config.toml
train_examples = 78125
input = "log_mel"
spec_augment = false
norm_position = "pre"
activation = "gelu"
layer_scale_init = 0.1
init = "kaiming_normal"
muon_scale = "match_rms_adamw"
orthogonalizer = "newton_schulz_5"
grad_clip = 1.0
adamw_weight_decay_other_params = 0
Rows from block 3 of a small spectrogram diffusion model, named by matrix and row number. Rows with one number belong to one neuron. Each number is 128 + 32 x the weight over its row's rms, rounded and kept within 0 to 255. All counts start at 0.
After each neuron's rows are labels from the 100 clips, of 14848 (inputs lightly noised), where the neuron reaches its highest value: "strongest on" is what is common among them. Only what is clearly more common there than usual is listed. The data: single English nouns, adjectives and verbs, spoken by a formant synthesiser in many voices. In brackets: how many of the 100, against the usual share in percent.
# fc1: MLP up (model.blocks.3.mlp.fc1.weight, 384x192), inputs 64-127
# fc2: MLP down (model.blocks.3.mlp.fc2.weight, 192x384, transposed), outputs 64-127

fc1.299 [ 72 118 143 128 161 116 131 109 115  66 142  83 194 204 176 127 136 154  93 167 156 137  88 119  92 114 144 112 162 130 120 135 112 129 181 101 114 118  75 105  91 112 124 170 110 108 133 166 145 148 192 106 148 130 127 144 144  82 125 136 115 155 132  98]
fc2.299 [140 149 111 126 112 121 103 139 128 133 138 153 126  88 135 118 125 133 120 117 110 104 220  60 131 123  89 121 107 166 166  89 118  96 118 155 171 167 164 141 143 128  69 121 110 150  82 120  92  99  68 181  90 122 106 116 120 181 142  77 140 125 130 144]
strongest on: /p/ (27 vs 9.5)

fc1.235 [ 99 129  98 206 179   7  92 121 141 140  97 106 109 123 142 107  29 191  84 168 106  88  63 128 124 137  80 137  96 176 131 177 107 125 102  97 102 145 130  81 110 144 133 164 149 104 201 179 134 124 153 142 163 117 116 171 114 123 106  99 108 187 151 134]
fc2.235 [127 176 108 110 149 102 126 167 137 241 155 142 144 103 144 159 150 108 109 106 123 215 139 200 124 129 150 143 201 117 167 126 140 135 140  85 127 158 122 170 140 185 106 131  97 115  99 109 174 139 123 111 127 152 129 104 139 122 114 126  60 135 105  88]
strongest on: thin (high-pass) (34 vs 12)

fc1.173 [152 142 149 125 158  82 192 111  47 160 120 103 122 166 140 130 141 109 152 158  80 111 127 107 135 134  99 116 131 132 109 160 118 152 128 135 103 161 167 124 179  58 158 159 120 133 146 149 142 143 175  82 159  69 119 164 111  87 115 185 129 116 144 103]
fc2.173 [123 101 117 129 102 140  93 147  82  99 113 147 108 127 123 142  86  86 167 113 152 165  52 143 104  93 197 134 163 146 155 101 150 116 189 134 144 171  95 197  67 142 135  89  94 148 118 123 111 141  58 138  99 140 144 131 137 146 118 131 157 160 181  98]
strongest on: white noise (54 vs 12.4); clipping (39 vs 8); pink noise (37 vs 12.1)

fc1.332 [151  57  57 101 145 109 183 155 169 144 164  80  86 149 101 109 182 221 126  70 128 126 138 108  94 181  93 142 160 117 111 102 142 128 137  92 107 148 128 110 146 132 160  68 165 177  91 137 142 140  94 111 119 124 114 146 149 126 141  71 146 110 137 129]
fc2.332 [109 225 135 110  83 172 204 104  74 159 124 116 125 113 123 164 137 118  62 108 101 185  96 151  77 167 120 140  97 150 146 144 102 116 127  99 107 117 112 132  78 125 148 140  32 150 135  94 120 101 139  42 168 123 119 218 173 150 144 161  93 134 121 132]
strongest on: voice: high voice (65 vs 24.7)

fc1.170 [126 106 165 134 178 135 136 141 110 164 161 138 109  89 118 124 101 143 175 132 137 167 139  54 180  93  92 127 178 160 159 112 104 114 197  87 111  93 159 212 110  74 170 118  76 101 149 139 108 117 180 139 148 149 136 163 161 104 148 151 116 123  88 128]
fc2.170 [135 142 188  97 191 172  68 162 180 135 114 106 114  77  99 198  67 159 160 117  57 129 198 148 147 170  90  73  73 147 101 164  64 137 107 143 109 120 114 134 141 142 166 100 140 148  84 133 155 130 114  88 107 147 121 134  72 159 138 145  86 178 154 123]
strongest on: /ɔ/ (33 vs 9.5)

fc1.354 [156  95 148 160 132 155 148  81 117  60 109 134 134  57  93 129 144  51  84 126 125 128 125 102 140 113 115 101 137 165 100 118  71  68 135 120 143  80 101  50 130 172 106 148 156 127 143 160 119 145 130 133 119 127 166 117 109  80  86 123 171 166  68 142]
fc2.354 [ 88 120  96 109 166 118 160 143 117 171 196 167 136 169 178 122 100 174 123 154 152  83 147 142 131 118  96 172 129  73 164 134 151 170 111 157 170 141 130 188 163 141 178  88 107  99 102  74 149 134 201 122  47 194 136 129 126 143 148 141 118 124 136 114]
strongest on: /ɝ/ (87 vs 12.8); /t/ (55 vs 27.1); /ɪ/ (41 vs 14.2); /tʃ/ (37 vs 7)

fc1.206 [ 66 158  89  61  80 151  84 144  85 224 172 170  99 163 140  88 142 148 126 160 142 124 182  85 147 102 133 126 129 151 145 147 119  95 124 132  78 132 126 169 126 142 147 165 111 125 148  85 129 135 160  64 154 119 167 119  59 111 150 181 197 148 182 107]
fc2.206 [181 133 127 181 143  87 147 130 197  72  74 122 182 126  76 104  96 137 139 149 154 115 100 166 113 133  79 141 110 126 100  93 143 155 122 102 111  54  75 105 112 106  90 101  86 154 128 174 123 133 130 150 113 174  93 207 114 106 104  63 121 150  90 149]
strongest on: /ɝ/ (35 vs 12.8)

fc1.39 [117  96 142 108 129 196 126  97 214 163 113 110 122 110  78  78 112 191 112 143 103 180 145 171  85 181 104  86 140  68 103 179 106 122 156 103  99 154  94  98 166  89 134 106 150 115 126 134 157 209 104 137 134 142  90 180  86 137 131 138 113  88 118 102]
fc2.39 [134 177 134 137 162 124 134 171  78  71 108  86 119 108 139 222 111 106 149 109 146  77 133  71 176 133 146 165 123 126 151 137 151 152 107 130 149  78 120 118 111 130  66 154 124 177 163  79 121 132 152 150 112 163 151  68 165 126 129  86 111 158 137 145]
strongest on: voice: high voice (97 vs 24.7)

fc1.124 [ 91  51 143 163 110 134 160 194 107 142 168  68  94 102 164 108 142 158 156 158 134 144  80 138 125 115 110  62  96 165 139 136 173 109 104  61 123 121  64 120  59  96  81 123 134  82 171 115 125 120 137  71 141 207 218 146  75 138 128 151 152 161 119 141]
fc2.124 [184 154  93 126 122 125 127 117 125 163  73 192 118 157 112 152 114  83 173 167 127 132 101 156 152 175 195 160 134 135 114  91 160 117 171 106 149 109  85  55 100  93 102 185 103 142 125 182 145 153 118 121 163 111 148 150  93 167 139 128 157 115  90  92]
strongest on: /t/ (67 vs 27.1)

fc1.78 [178 130 101 106 114 130 139 123  75 144 111 110 156  76 138 153 132 115 126 165 144 114 149 174 149  80 150 135  95 148 138  84 159 140 127 171 126 137 122 170 138 131 159 113 112 131 137 154 107 159 169 143  79 138 114  95 147 120 129 103  93 152 168 129]
fc2.78 [100 124  26 123 134 165 172 132 162  88 144 136 151  84 116 136 114 100 172 132 137 108  88 185 165 135 122 121 170 193 139 131 145  78  80 146 131 135 153 156 145 173 128 132 217 107 133 128 110  99 114 100 148 147 165 172 105 171 147 139 193 154 137  99]
strongest on: /s/ (57 vs 20.4)

fc1.315 [ 90 134 192 123 108 112 183  83 131 132 132  90 121  73 121 112  40 124 110 173 125 120 125 123 156 108 135 133 165 149 119 147 122 202 131 150  77 153 119 130 109 124  71 186 154 164  81 143 164 146 183 126 123  84 129 142 155  97 147  73  88 188  87 128]
fc2.315 [152 161  98 155 202 169 105 132 141 123 135 126  76 202 154 144 211 161 166 132 115 100  95 107 101 162 104 112 123 115 169 102 142  83 141 147 152 121 159 140 121 155 163  88  87  82 200 178  99 102 103 118 121 150 104 172  39 135 119 167 210 119 165 117]
strongest on: /ɝ/ (47 vs 12.8); /s/ (45 vs 20.4); /ɔ/ (34 vs 9.5)

fc1.356 [157 122 139  60 124 176  87 116 123 152 126 149  97 125  97 193 100 168 103 158 117 139 175 143 159 172  71 163 183 108 175 131 150 100 163 159 195  66 136 130 118 134 127 108  79 113 118 138 152 134 123  96 143 158 137 131 148 143 129 114 132 131  92 132]
fc2.356 [147 186 142 112  78 129 123 128 116 143 187 109 163 138 174  62 180  95 171 134 136 178 117 131 123 110 132 116 113 123  85 125 119 116 132  82  81 141 100 133 103  95 161 111 162 124  83 112 111 110 157 152  62 111 103  89  92  68  69 150 183  92 152 142]
strongest on: reverberation (72 vs 34.8)

fc1.12 [102 159 127 127 101 131 160 103 164 108 117 182 102 156 122  90 169 104 154 132 121 119 105 124  74 143 160 146  86  67 154  55 199 108 137  92 136 113 125 107  88 171 201 127 143 228 137  77  88 105 137 103 144 165 138 154 126 132 137 116 124 184 121 123]
fc2.12 [132  71 148 136 126 160 118 114 162  66  92 166 112 118 113 110  67 161 171 168 117 144 129 177 142 130 100 134  47  97  87  98 125 116 154 142 112 136 123 127 128 126  79  70 147 184 147  98 171 116 160 121 134 142 135 127  95  73 107 134 119 160 134  55]
strongest on: mains hum (71 vs 12.8)

fc1.279 [150  95 113 156 121 124 173 116  91 141 102  95 114 108  95 206 115 132 116 118  89 140  92 173 171 162 205  81 186 115  88 177  98 132  95 173 155 113 168 176 103 128 127 156 173 147 113  49 140 148  86  87 156 155 137 131 139 114  89  69  85 114 105  75]
fc2.279 [ 97 187 117  98 167  97 126  73 170 148 117 130 172 136 170  98 202 155 162 179 151 100 141 114 101 127 161 150 124 106 147 135 147 134 168 121  86 174 165  67 113 137 160 115 117 167 129 163 112 116 163 143  88 135 134 140 138 114 186 163 143 101  78 199]
strongest on: /s/ (69 vs 20.4); mains hum (34 vs 12.8); /ɔ/ (25 vs 9.5)

fc1.193 [140 136 116 129  92 151  96 145  99 162 110 104 120 140  78 155 162  58 166 136 150 124 149 110 169 146 148 201 167 161 140 160 114  56  84 118 165  75 169  82 102  64 104 154 148 110  74 190 112 105 172 131 154  90 146 170 129  97 112 123 107 140 174 151]
fc2.193 [ 90 142 111 114 161 104 114 125 155 106 145 109 156 168 151 100 170 141 165 134 103 118  96 167 138 198 171 103 175 105 130  92 159  52 150 151 133  91 137 130  76 174 133 197 101 125 117 125 156 174 133 107  78 103  75 104 170 151 152 127 171  90  94 183]
strongest on: thin (high-pass) (46 vs 12)

fc1.76 [125 195 112 157 148 144 212 101 169 124 180 110 142 131 113  98 167 122  87 144 129 141 123 133  90 176 121  94 145  94 147 141 123 159 136 134 142 100 122 118  82 112 113 153 144 106 148 135  68  79  95 162 100 153 155 176  78 161 113 113 147 153 146 173]
fc2.76 [103 103 217 175 152 181 104 190 121 111 146  58 123 112  84 138 139 156 153 113 151 149 124 119 102 165 103 129 104 172 146 111 133 186 137 144 179 115 138 141 126 106 152 143 127 132 103 156 197 177 141  50 171 130 130 132 120 129  73 183  71 127 101  98]
strongest on: voice: child-like voice (52 vs 25.6); /ɝ/ (38 vs 12.8)

fc1.175 [102  71 137 119 198 150 145 106 150  92 135 139  80 108 148 168 127 117 146 162 110  85 146 131 157 118 125 163 138 146 231 127 122 111 146 197 115 115 111 132  79 148 130 148 146 119 123 198 118 160 106 168  64 102 151  76  84 122 112  88 170 104 118 154]
fc2.175 [147 150 120 131  79  88 156 141 142 147 162 121 117  93 112 144 138 111  95  72 114 152 123 110 170  98  93  96 176 203 158 160 167 194 163 110  80  97 127 139 153 171 120  92 142 154 133 166  96 167 124  72 168 123 136 161 169 180  93  65  98 136 162 129]
strongest on: voice: child-like voice (98 vs 25.6)

fc1.164 [142 141 131 170 142 107 173 121  84 121 132 119 146 132  98 127 148  77 113  90 107  72 149 106 155 164 153 120  89  94  92 130 190 168 136 145 137 135 169  95 169 108 142  87 176 161 122 141 137 149 187 108 115 123 100 154 108 115 115 143 165 128 158 199]
fc2.164 [134  99 131 138  92 178  51 130 163  59 117 144 175 125 160  65 109 120 134 115 173 177 149  93 134 113 153  95 125 145 216 127  91 110 147 122 172 107 141 135  60 142  90 186 140  90 141 127 130  93 113 132 142 141 171 165 136 154 152 139 103 134 128 117]
strongest on: white noise (57 vs 12.4); pink noise (43 vs 12.1); clipping (41 vs 8); thin (high-pass) (29 vs 12)

fc1.282 [ 86 170 131  67 129  98 149 145 104 121 161 151  89 140 106 185 125 108 100 140  99 123 136 180 134 146 147 111 163  71  91 157 144 133 121 172 158 189 160 123 127 149 138 156 129 103 105  90 144 114 131 116 168 153 117 155  83 119 136 144 109 162 167 107]
fc2.282 [130 102 142 130  55 106 134 192 101 129 144 187 111  98 110 134 130 150 105  76 127  91 119 110 141 142 103 130 137 120 108 147 152 115 179  82 131  87 160 178 156 154  60 120 148 150 103 249 176 136 164 123 148 138 160 110  90 135  98 140 124 157  91 102]
strongest on: /s/ (79 vs 20.4)

fc1.229 [174 139 126  83 165  90 144 102 113 140  91 121 191  72  90 110 153 133 170 166 110  99 106  29 146 139 164 113 110 132 120 133 133  92 166  71 114 105 138 142 118 123 114 106 102 133 173 138 107 140  80  94 118 190  87 108  80  77  93 171 131 117 109 196]
fc2.229 [ 94  67  85 133 160  85 150 132 143 145 166 102  98 144 120 127 136 116 148 147 154 131 101 119 122 153 129  74  95 145 132 121 128 110 103 123 119 163 128 110 173  78 118 241  69 175 145 124 118 149 151 179 116 151 155 156 112  97 112 112 104 148  89 122]
strongest on: intonation: rising (99 vs 23.7); voice: child-like voice (94 vs 25.6); /ɝ/ (31 vs 12.8)

fc1.239 [129 117 190 106 149 154 143 100  89  83  71  88 100 138 124 150 142 146 118 139  95 125 116 145 154  80 109 107 125  78 164 102 108  96 140 132 111 104 143  88  99 144 132 130 181 152 143 173 107 168 139 165 148 119 126 109 139 127  94 106 145  88 129 149]
fc2.239 [110 147 152 133 105  89 146 145  95 124 165 158  61 152  69 140 118 170 118 135  80 121 129 152 167 178 140  37 132 131 151 136 103  99 172 120 153  86 188 109 122 167 168 119  96 131 116 156 148 182 126 131 118 110 170 128 153 127 113 133 112 179 103 161]
strongest on: mains hum (100 vs 12.8)

fc1.81 [145 169 127 151 137  91 141 148 100  96 223  55  54 134 176 115 137 158 131 104 108 103 134 139  88 114 175 153 113 130 170  71 168 158 115  88 140 121 116 150 152 193  86  56 150 161  85 166 148  99 150 109 139  42 114 160  96  88 125  92  90 142 122 171]
fc2.81 [148 104 114 133 135 186 123 145 141 141  78 243 208 129  40 179 137  72 158 120 135 105  82 122 137 163  97 108 132 121 142 180 124  75 140 162 126 108 123 106 131  65 137 148 121  86 143  95 111 130 145 164 136 173 155 117 134 145 112 146  96 136 139  76]
strongest on: /ɝ/ (33 vs 12.8)

fc1.328 [133 110 108 113 111 135 173 137 165  56 121 118 151  80 148 150 145 169  43 141 150 136 206 172 182 137 137 138 115 151 149 132 147 153  82 172 130 126 123 118 117 151 145 102 100 118  80 117  99 174 137 115 118 164  98 116  83 113  77 107 114  98 124 116]
fc2.328 [101 158  96 124 113 130 163 135 159 142 123 161  75 170 130 144 109 161 168 154 101 139 126 130 163 139  89 105 131 149 165 165 143  80 100 117 105 157  89 121 130 150  54  97 176 135 198 188 145 176  99 128 143 148  86 166 150 178 134 158 162 184 124 137]
strongest on: reverberation (73 vs 34.8); mains hum (47 vs 12.8)

fc1.133 [118 153  97 123 180 129 114 142 102 176 141 105 120 138 144  66 149 106 122 125 188 107  83 136 101 100 121  88 156 137 126 167  64 152 109 106 126 143 154 141 145 138 159   7 150 159 160 136 128 111 158 102 166 121 118 127 128 134 107 107 142 116  82 135]
fc2.133 [118 129 109 109  90 161 152 169 119  91 107  76  86  82  71 124 142 133 134 170  70 161 176  67 148 158  69 172 118  70 138 163 149 113 142 126 166 136 156 104 176 105 125 209 120 158  96 177 129 103 139  86 101  97 102 132 143 119 138 141 155  93  96 133]
strongest on: /ɝ/ (44 vs 12.8)

fc1.366 [108 106 137 101 202 132 121 100 145  76 119 179 179 102  84  80 118 154 132 182 171 135 155 129 144  63  60 178 157  57 115 156  72 147 121  93  94 149  84 100 102 103 133 124 141 117 138 109 111 167 103 133 135 127 195 164  86 137 113  72 128 179  39 145]
fc2.366 [168  66 123 122 117 114 106 122 146 115 124  63 168 150 172 180 141 156 154 124 149  90 182 137 150 160 122 130 133 134 164 186 152 144  69  81 144  65 182 145 140 126 119 130 123 184 123 125 106  74 162 111  79 142 112 126 146  87 106 136 114  65 151 158]
strongest on: voice: high voice (56 vs 24.7)

fc1.24 [ 87 127 115 154 105  96 113 122 144 138 124 111 139  99 125  84  87 133 163  76 134 151 155 161  87 149  87 113 129 136 131 163 116 164 130 136 114 136  94  81  88  70 191 122 125 130 150 100 173 182 106 126 145 194 179 116 166 151  30 141 143 149 150 155]
fc2.24 [149 151 131  89 148 116 104  91 111 102 136 129 114 209 153 155 154 118 132 196 148 129 143 152 134 116 153 127 155  92 119 120  73  37 132 156  94 179 133 141 151 173 124  87 142 126 131 135  64  81 122 132 114  76 111 131 114 134 255 121 105 113  80 206]
strongest on: voice: high voice (62 vs 24.7); thin (high-pass) (35 vs 12)

fc1.61 [141 174  99 141 156 136  79 111 133 146 214 110 184 166  98 160 159 151 132 118 127 124 107  78 124  96 140 138 149 123 140 115 129 138 140 101 139 163 146 159  95  43 132 144  99 143 111  62 149 134 152 161 160 157 126 110 157 132 128 208 154 134 193 150]
fc2.61 [198 149 205  55 155 130 106  98 113  97 110 124 152 136 133 116 174 146 147 168 135  81 122 144  88 147 147 112 109 112  76 102 135 123 137  73 101 120 148 121 152 153 112 150 142 163 176 160 125 190 112 119 192 136 148 125 152  58 103 122 127 163  75 113]
strongest on: voice: child-like voice (74 vs 25.6); /s/ (47 vs 20.4); /ɑ/ (40 vs 10.1)

fc1.314 [169 115 143 147 105 158 141 137 162 148  95 116 122 107 108 130 139 153 176 180 123 112  95 105 149  73 152 172  84  78 130 141 132 111 127 188 107 168 113  92  91  51 105 144 187  83 109 195 139 170  96  66 143 123 177 134 145  56 123  83 132 102 103 155]
fc2.314 [128 186  78 128 148  86 142 134  81 135 129 162 108 136  75 105 119 115  70 131 172 108 176 180  96 130 144  79 117 170 122  73 140 118 124 116 142 134 111 128 130 157  61 172  82 150 127 135 128 155 150 171 139 114  78 130 114 125 129 120 108 129 117 161]
strongest on: voice: low voice (71 vs 24.5); thin (high-pass) (29 vs 12)

fc1.20 [120 101 129 193 105 119  93 182  89 111 130 153 139  88 103 135 212  99  42 142 136 204 117 126 170  90  88 158 109 168  84  83 145 121 134 132 117 117 146 135 107  97 107 184 153 139 125 146 130 167 138  91 101 118 146 116 155 146 145 173 168 143 125 151]
fc2.20 [146 126 150  91 198 108 167 152 183 145 140 107 120 168 122 134  65 143 201  70 118  68  87 128 139 158 163  85 138 115 189 145  80 140 107 171 109 147  93 111 131 173 175 107  78 111 124 132 144  98 112 196 146  78 149 163  86 117 115 137  74  83 153 102]
strongest on: mains hum (89 vs 12.8); thin (high-pass) (29 vs 12)

fc1.278 [101  90 121 163 124 141  95 142 135 182 202  87 117 154  96 107  82  91 114  86 124 115  99 128 102  84 138 127 120  49 128 130 129 101 113  93 168 133 140 115 150  44  96 150 145 118 120 158 151 196 130 179 174 146 109 110 153 104  95 176 157 102 107 180]
fc2.278 [139 142 154  86 104  80 134 134 134 136  94 112 207  96  89 115 135 122 155 137 123 181 148 108 172 103 149 156 121 209 135 141 110 117 158 134 126 114 133 141 163 145 157 166 109 162 153 136  97 119 117 117  96 135 112 158 135  57 139 190 183 156 162 104]
strongest on: voice: low voice (55 vs 24.5); thin (high-pass) (41 vs 12)

fc1.331 [103 176  75 143 120  90  99 160  91 164 109 142 132 137 106 135 169 100 119 105 157 111 151 191  85  44 142 139 126 150  83  94 109 107  98 140 161  88 181  91 106  97 123 176  86 124  58 155 173 120  78  72  87 157 118  85 115 172 146 102 174 115 152 107]
fc2.331 [138 103 157 142 163 109 110 134 136 120 140 112  91 126 123  98 122 163 148 143 112 124 131 151 104 228 178 102 175 168 133 161 158 112 163 129 116 134 146 187 147 154 116 179 141 121 220  88  69 183 151 191 142  87 166  99 111  96 145 164  53 178 149 121]
strongest on: voice: high voice (70 vs 24.7); /i/ (41 vs 8.7)

fc1.230 [101 124 195 129 121 126 124 140 166  96 100 108 146 110  87 108 128 146 146 140 120  98 112 160  96 189 128 134 140 153 107 115 137 145 137 161 168  78 108 186 114 129 146 166 140 140 125  98 100  98  35 109 130  66 101 148 114 124 132  72 140 148 117 133]
fc2.230 [119 157  70  97 153 156  99 135 114 173 166 110  70 181 167 175 164 105 123 135 120 165  93 139 174  95  88 137  78 118 171 143  88  97 122 116 105 145 151 131 112 136  64 119 120 132 121 179 167 140 160  82 156 125 104 111  86 131 122 202 115 115 124 148]
strongest on: thin (high-pass) (63 vs 12)

fc1.312 [117 130 121 135 178 142 205  73 125 126 133  47 169 140 131 106 129 138 105 136 167 167 116 127 154  97 118 144 195  86  98 144 115 128 104 129 123  94  39 123  75 140 107 123 140 146 136 130 104 139 176 114 106 123 101  77  83 163 100 108 133 126 102 148]
fc2.312 [ 91  99 148 126  71 115 106 214 121 160 149 168 119 171 143 167  92  86 109 175 133 124 136 123  47 130 136 116 109 121 165 131 173  89 112 160 105 158 210  82 144 121 125  99 106 132  83 116 192 131  92 142 149 112 120 153 172 153 151 184 115 150 148 132]
strongest on: intonation: rising (75 vs 23.7)

fc1.108 [117 133 130  75 108 199 112 144 125 120 144 191 142  95 134  87 107 128 127 183 116 107 140 142 182 160 123 158 125 138 175 130 105 140 116 170 186 113 121  93 131 171 144 123 129 127 153 158  75 158 141 140 173  90 133 129 130 138 157 158 107 110 174 107]
fc2.108 [134 136 135 127 112  74 132 125 143 160  99 124 154 124 153 162 179 146 137  94 198 148 139  68 117  91 146 159 116 154  69 115 122 101 172  83  75  91 146 131  87  65  98 119 118 122 118 128 172 114 123 123  79 162 129 101 207 109 122 115 156  89 124 167]
strongest on: voice: low voice (52 vs 24.5); /ɝ/ (40 vs 12.8)

fc1.112 [ 83 126 144 173 133 124 194 125 157 128  71  86 147 175 101 149 181 115 147 136 131  70 113 134 138 165 117 151 122 104 112 145 100  97 151 158 154 127 174 103 133  75 122 137 103 113 145  89  76 105 166 107 114 169  86 120 111 135  95 177  75 128 136 182]
fc2.112 [101 117 125 107  96  76  99 128 128 131 146  83 143 110  81 162 138 118 128 167  76 102 102 159 113 160 136 131 144 131 120 100  58 144 137 144 147 133 159 132 138 153  91  87 104  74  90 143 122 104  98  80 152 100 149 115 106 121 155 199 171 138 126 137]
strongest on: /t/ (62 vs 27.1); mains hum (31 vs 12.8)

fc1.66 [114 157 114 111 100 172 182 147 138 102 168 116 116 158 112 128 104 142 178 125 146 100  90 170  56  76 120 167  90 111 118 143 141 131  86 143 146 143 109 121 134 132 114 134 129 108 121 100 188  91 111 146 141 114 126 102 100 113 137 135 115  95 140 188]
fc2.66 [143  93 112 131 153 134 101 183 122 122 109 152 140 139 144 109 141 127  95 131 119 134 187  48 166 148 140 146 186 177 100 124  71  98 176 201 141 130 155 126  81 160 127  92 150 167 111 177  84 109 157 150 122 150 145 170 138 147 146 109 146 181 123 105]
strongest on: /s/ (92 vs 20.4); voice: child-like voice (82 vs 25.6)

fc1.177 [181  87 105 165 118 105 124 156  88 151 106  85  98  96 138 137  92 113 120 136 103 192 103  63 119 146 135 122 192 155 127 115  76 128 179 103 124 149 145 172 149  83 139 132  83 117 119 136  90 106 176 159 103 119 125 161 137  95 146 186 124  96 110 104]
fc2.177 [120 173  99 135 127  76 110 105 122 135 134 145 163 134 193 109 147 103 110 106 145 100  98 112 137 116  91 173 143 123 137 123 170 104  80  81 172  90 169 143 125 193 192  87 126 119 152 128 187 109  90 123 155  78 110 135  86 148 126 120 162 107 140 156]
strongest on: thin (high-pass) (46 vs 12)

fc1.87 [102 122 153  87 172 120 102 123 104 193 144 102 119 103 158 158 134  73 148 144 153 119 122 138 124  86 122 164 140 126 137 142 149  83 105 114 116 141 190 155 107 248 139 129 133 133 180 137 125 148 148 117 113 231  51  92  92 131 119 138 141 113  79 156]
fc2.87 [204 116 162 126 172 136 145  70 171 156  96 102 170 166 102 106 126 166 148 106 123 103  78 112  74 136 125 118 117 168 113  86 103  98 176 114 145 106  94 118 170 128 110 133  73  88 123  91 115 110 110 111 113 145 159 143 123 138 145 120  91 114 119 162]
strongest on: mains hum (96 vs 12.8)

fc1.292 [131 141 144 165 114 134 105  83 112 178 169  74 165 120  92 166 122 142 151  95  98 101 135 102 137 119 146 164  91 128 113  99 138 151 100 160 161 116 149 112 154  75 125  89 119 107  63  94 121 109 105 138 163 125 150 116 135  90 108 131 142 126 180 163]
fc2.292 [122  97 120 165  96 114 138 171 123 168 162 119  76 107 145 118 109 147  67 169 153 153 171 174 141 112 164 112 210 133 131 119 110  87  74  85 100 132  73 136 110 146 146 152 169 138 173 187 142 144 129  87 138 121  99 133  84 103 110 121 193  90 126 129]
strongest on: voice: low voice (50 vs 24.5); /u/ (28 vs 6.4)

fc1.311 [161 115 132  96 135 155 102 128 162 130  85 164 131 127 103 121 130 109 147 131 118 113 177 173 143  65 131 151 167 128 149 130 118 120 171  87  90  93  88 152 116 134 146 110 131 138 139 186 130 155 114 148 149 106 118 117 125  32 104 125 110 133  52 180]
fc2.311 [131 152 170 109 196 116  88  70 126 153 189 173 132 128 112  80 154 144  71 109 124  87 129 155 131 106 161 127 113  70 161  85 161 127 138 118 131  56 123 121 173 146 194 118 149  96 134 111 152 146 192 141 197 114 122 171 117 130 100  90 138 189 157 136]
strongest on: voice: low voice (72 vs 24.5)

fc1.374 [161 138 127 151 145  93  36 152 112 132 101 109 168 145 109 192 126 155 114  97 106 116 125 154 171 138 137 154 120 181 160  91 141  91 141 142 177 116 162  47 137 139  60 108 177 192 171  69 125 128 145 173 116 143 158 116 157 139  94  82 107 184 158 116]
fc2.374 [ 67  95 122 123 118 109 171 136 146 152 133 127 152 130 192  72 116 140 149 132 129 143 168 151 131  92 102 125 172 102  83 140  92 145 137 132  89 119  87 215 106  96 192 173 139  70  95 137 122 125 120  72  87  92 147 147 111 107 142 159 140 127 104 164]
strongest on: /p/ (27 vs 9.5)

fc1.247 [ 93 133 101  74  99  76 158 145 123 105 102 105 167  94 132 180 136 153 159 194 134 114 188 130  76 121  80 159 195  64 100 105 111 128 160 103  88 121 176  93 151  90 133 123 103 120 105 128 110 124 158 107  71 126 163 148 148 131  59 132 121 122  81 148]
fc2.247 [ 86 145 104  96 197 104 107  92  77 118 132 112  59  87 146 109 181  93 140 136  77  65 137  86 109  98 166 148 140 199 177 126  76  85 136 163  86  67 138 135 146 182 122 117 114 128 123 104 112 144 187 133 127  90 150 159 128 114 113 144 159 174 182  87]
strongest on: voice: high voice (53 vs 24.7)

fc1.211 [157 170  94 126 162 130 103 153  97 158  56 126 119 188 115 113  93 125 114 155 144 166 156 255 130  82 129 142 143 153  91 187 133 152 122 177 155 145 130 110 135  86 136 134 121 121 120 108 121 128 169 150 161 122  93 142 161 101 172  87 108 109  93  92]
fc2.211 [ 99  66 149 142  93 124 145 153 134 124 121  99 128  96 165  91 160 147 178 141 128 134 129 123  93 119 128  86 135 160  70 128 113 109  82 132  83 124  37  98  92 168 101 122 152 102 167 143 133 121 131 217 115 166 122  99 124 112 103 170  92  76 133  96]
strongest on: white noise (46 vs 12.4); clipping (43 vs 8)

fc1.326 [175  53 219 100 125 136 126  90 132  77 175 139 106 143 113 123  89 177 145 148 118 158  72 136  99  93 126 110 142 128 181 112  91 146 129  80 111 124 123 188  90 123 124 110 105  78 146 161 140 120 149 155 127 130 117 146 125 131 121 163 114 133  93 121]
fc2.326 [ 76  99 144 163 130  95 131 194 143 183  97 114 157  92 145 152 145 120 160  74 113 130 141 119 145 135 138  94 104 101 111 124 102 135 185 156  91 137  84 125  97 127 127 129 111 120  59 180 118  68 174 119 131 142  97 142 135 113 122 179 158 103 110 171]
strongest on: /ɔ/ (27 vs 9.5)

fc1.67 [ 94  84 154 113  97 107 139  47 142 154  92 136 121 144 161 137  68 125 138  99 151 124 216 106 100 113 113  84 134 182 142 122 111 110 128 127 161 145 137 123 103 128 157 121  93 164 129  88 142 187 146 162  98  96 106 126  79 146 130  96 148 145 180 160]
fc2.67 [132 130 169  83 112 123 141 130 153 111 107 115 114 135 132 103 121 151 153 147  98 142  74 109 118 138 137 130 115  64 106 132 159 137 136 182 152 139 131 133 200  83 138  98 149  65 152 125  74 151 126 174 141  71 142 148 156  96  86 153 129 167  83  76]
strongest on: voice: high voice (88 vs 24.7); /ɝ/ (35 vs 12.8)

fc1.209 [ 55 115 124 103 144  74 122 135 112 149  77 106 120 112 160 140 136 119 135 126  97 132 151 106 149 153 132 153  65 127 150  69 159 150 113 200 111  85 125 143 157 170 114 135 185 124 117 154 145 113 131  94 104 107 117 151 128 141 113 133  77  64 142 127]
fc2.209 [136 143 127 147 100 145 166 144 151 137 131 117  96  93 214 110 169 162 124 151 137 114 139 159 111  60  70 150 148 139 162 152 122 145 158 181 132 117 115 107 131 158 146  95 110 166 126 113 137 114 161  96 113 178 167 106 166 135 147 196 162 156 103  99]
strongest on: mains hum (91 vs 12.8); voice: high voice (54 vs 24.7)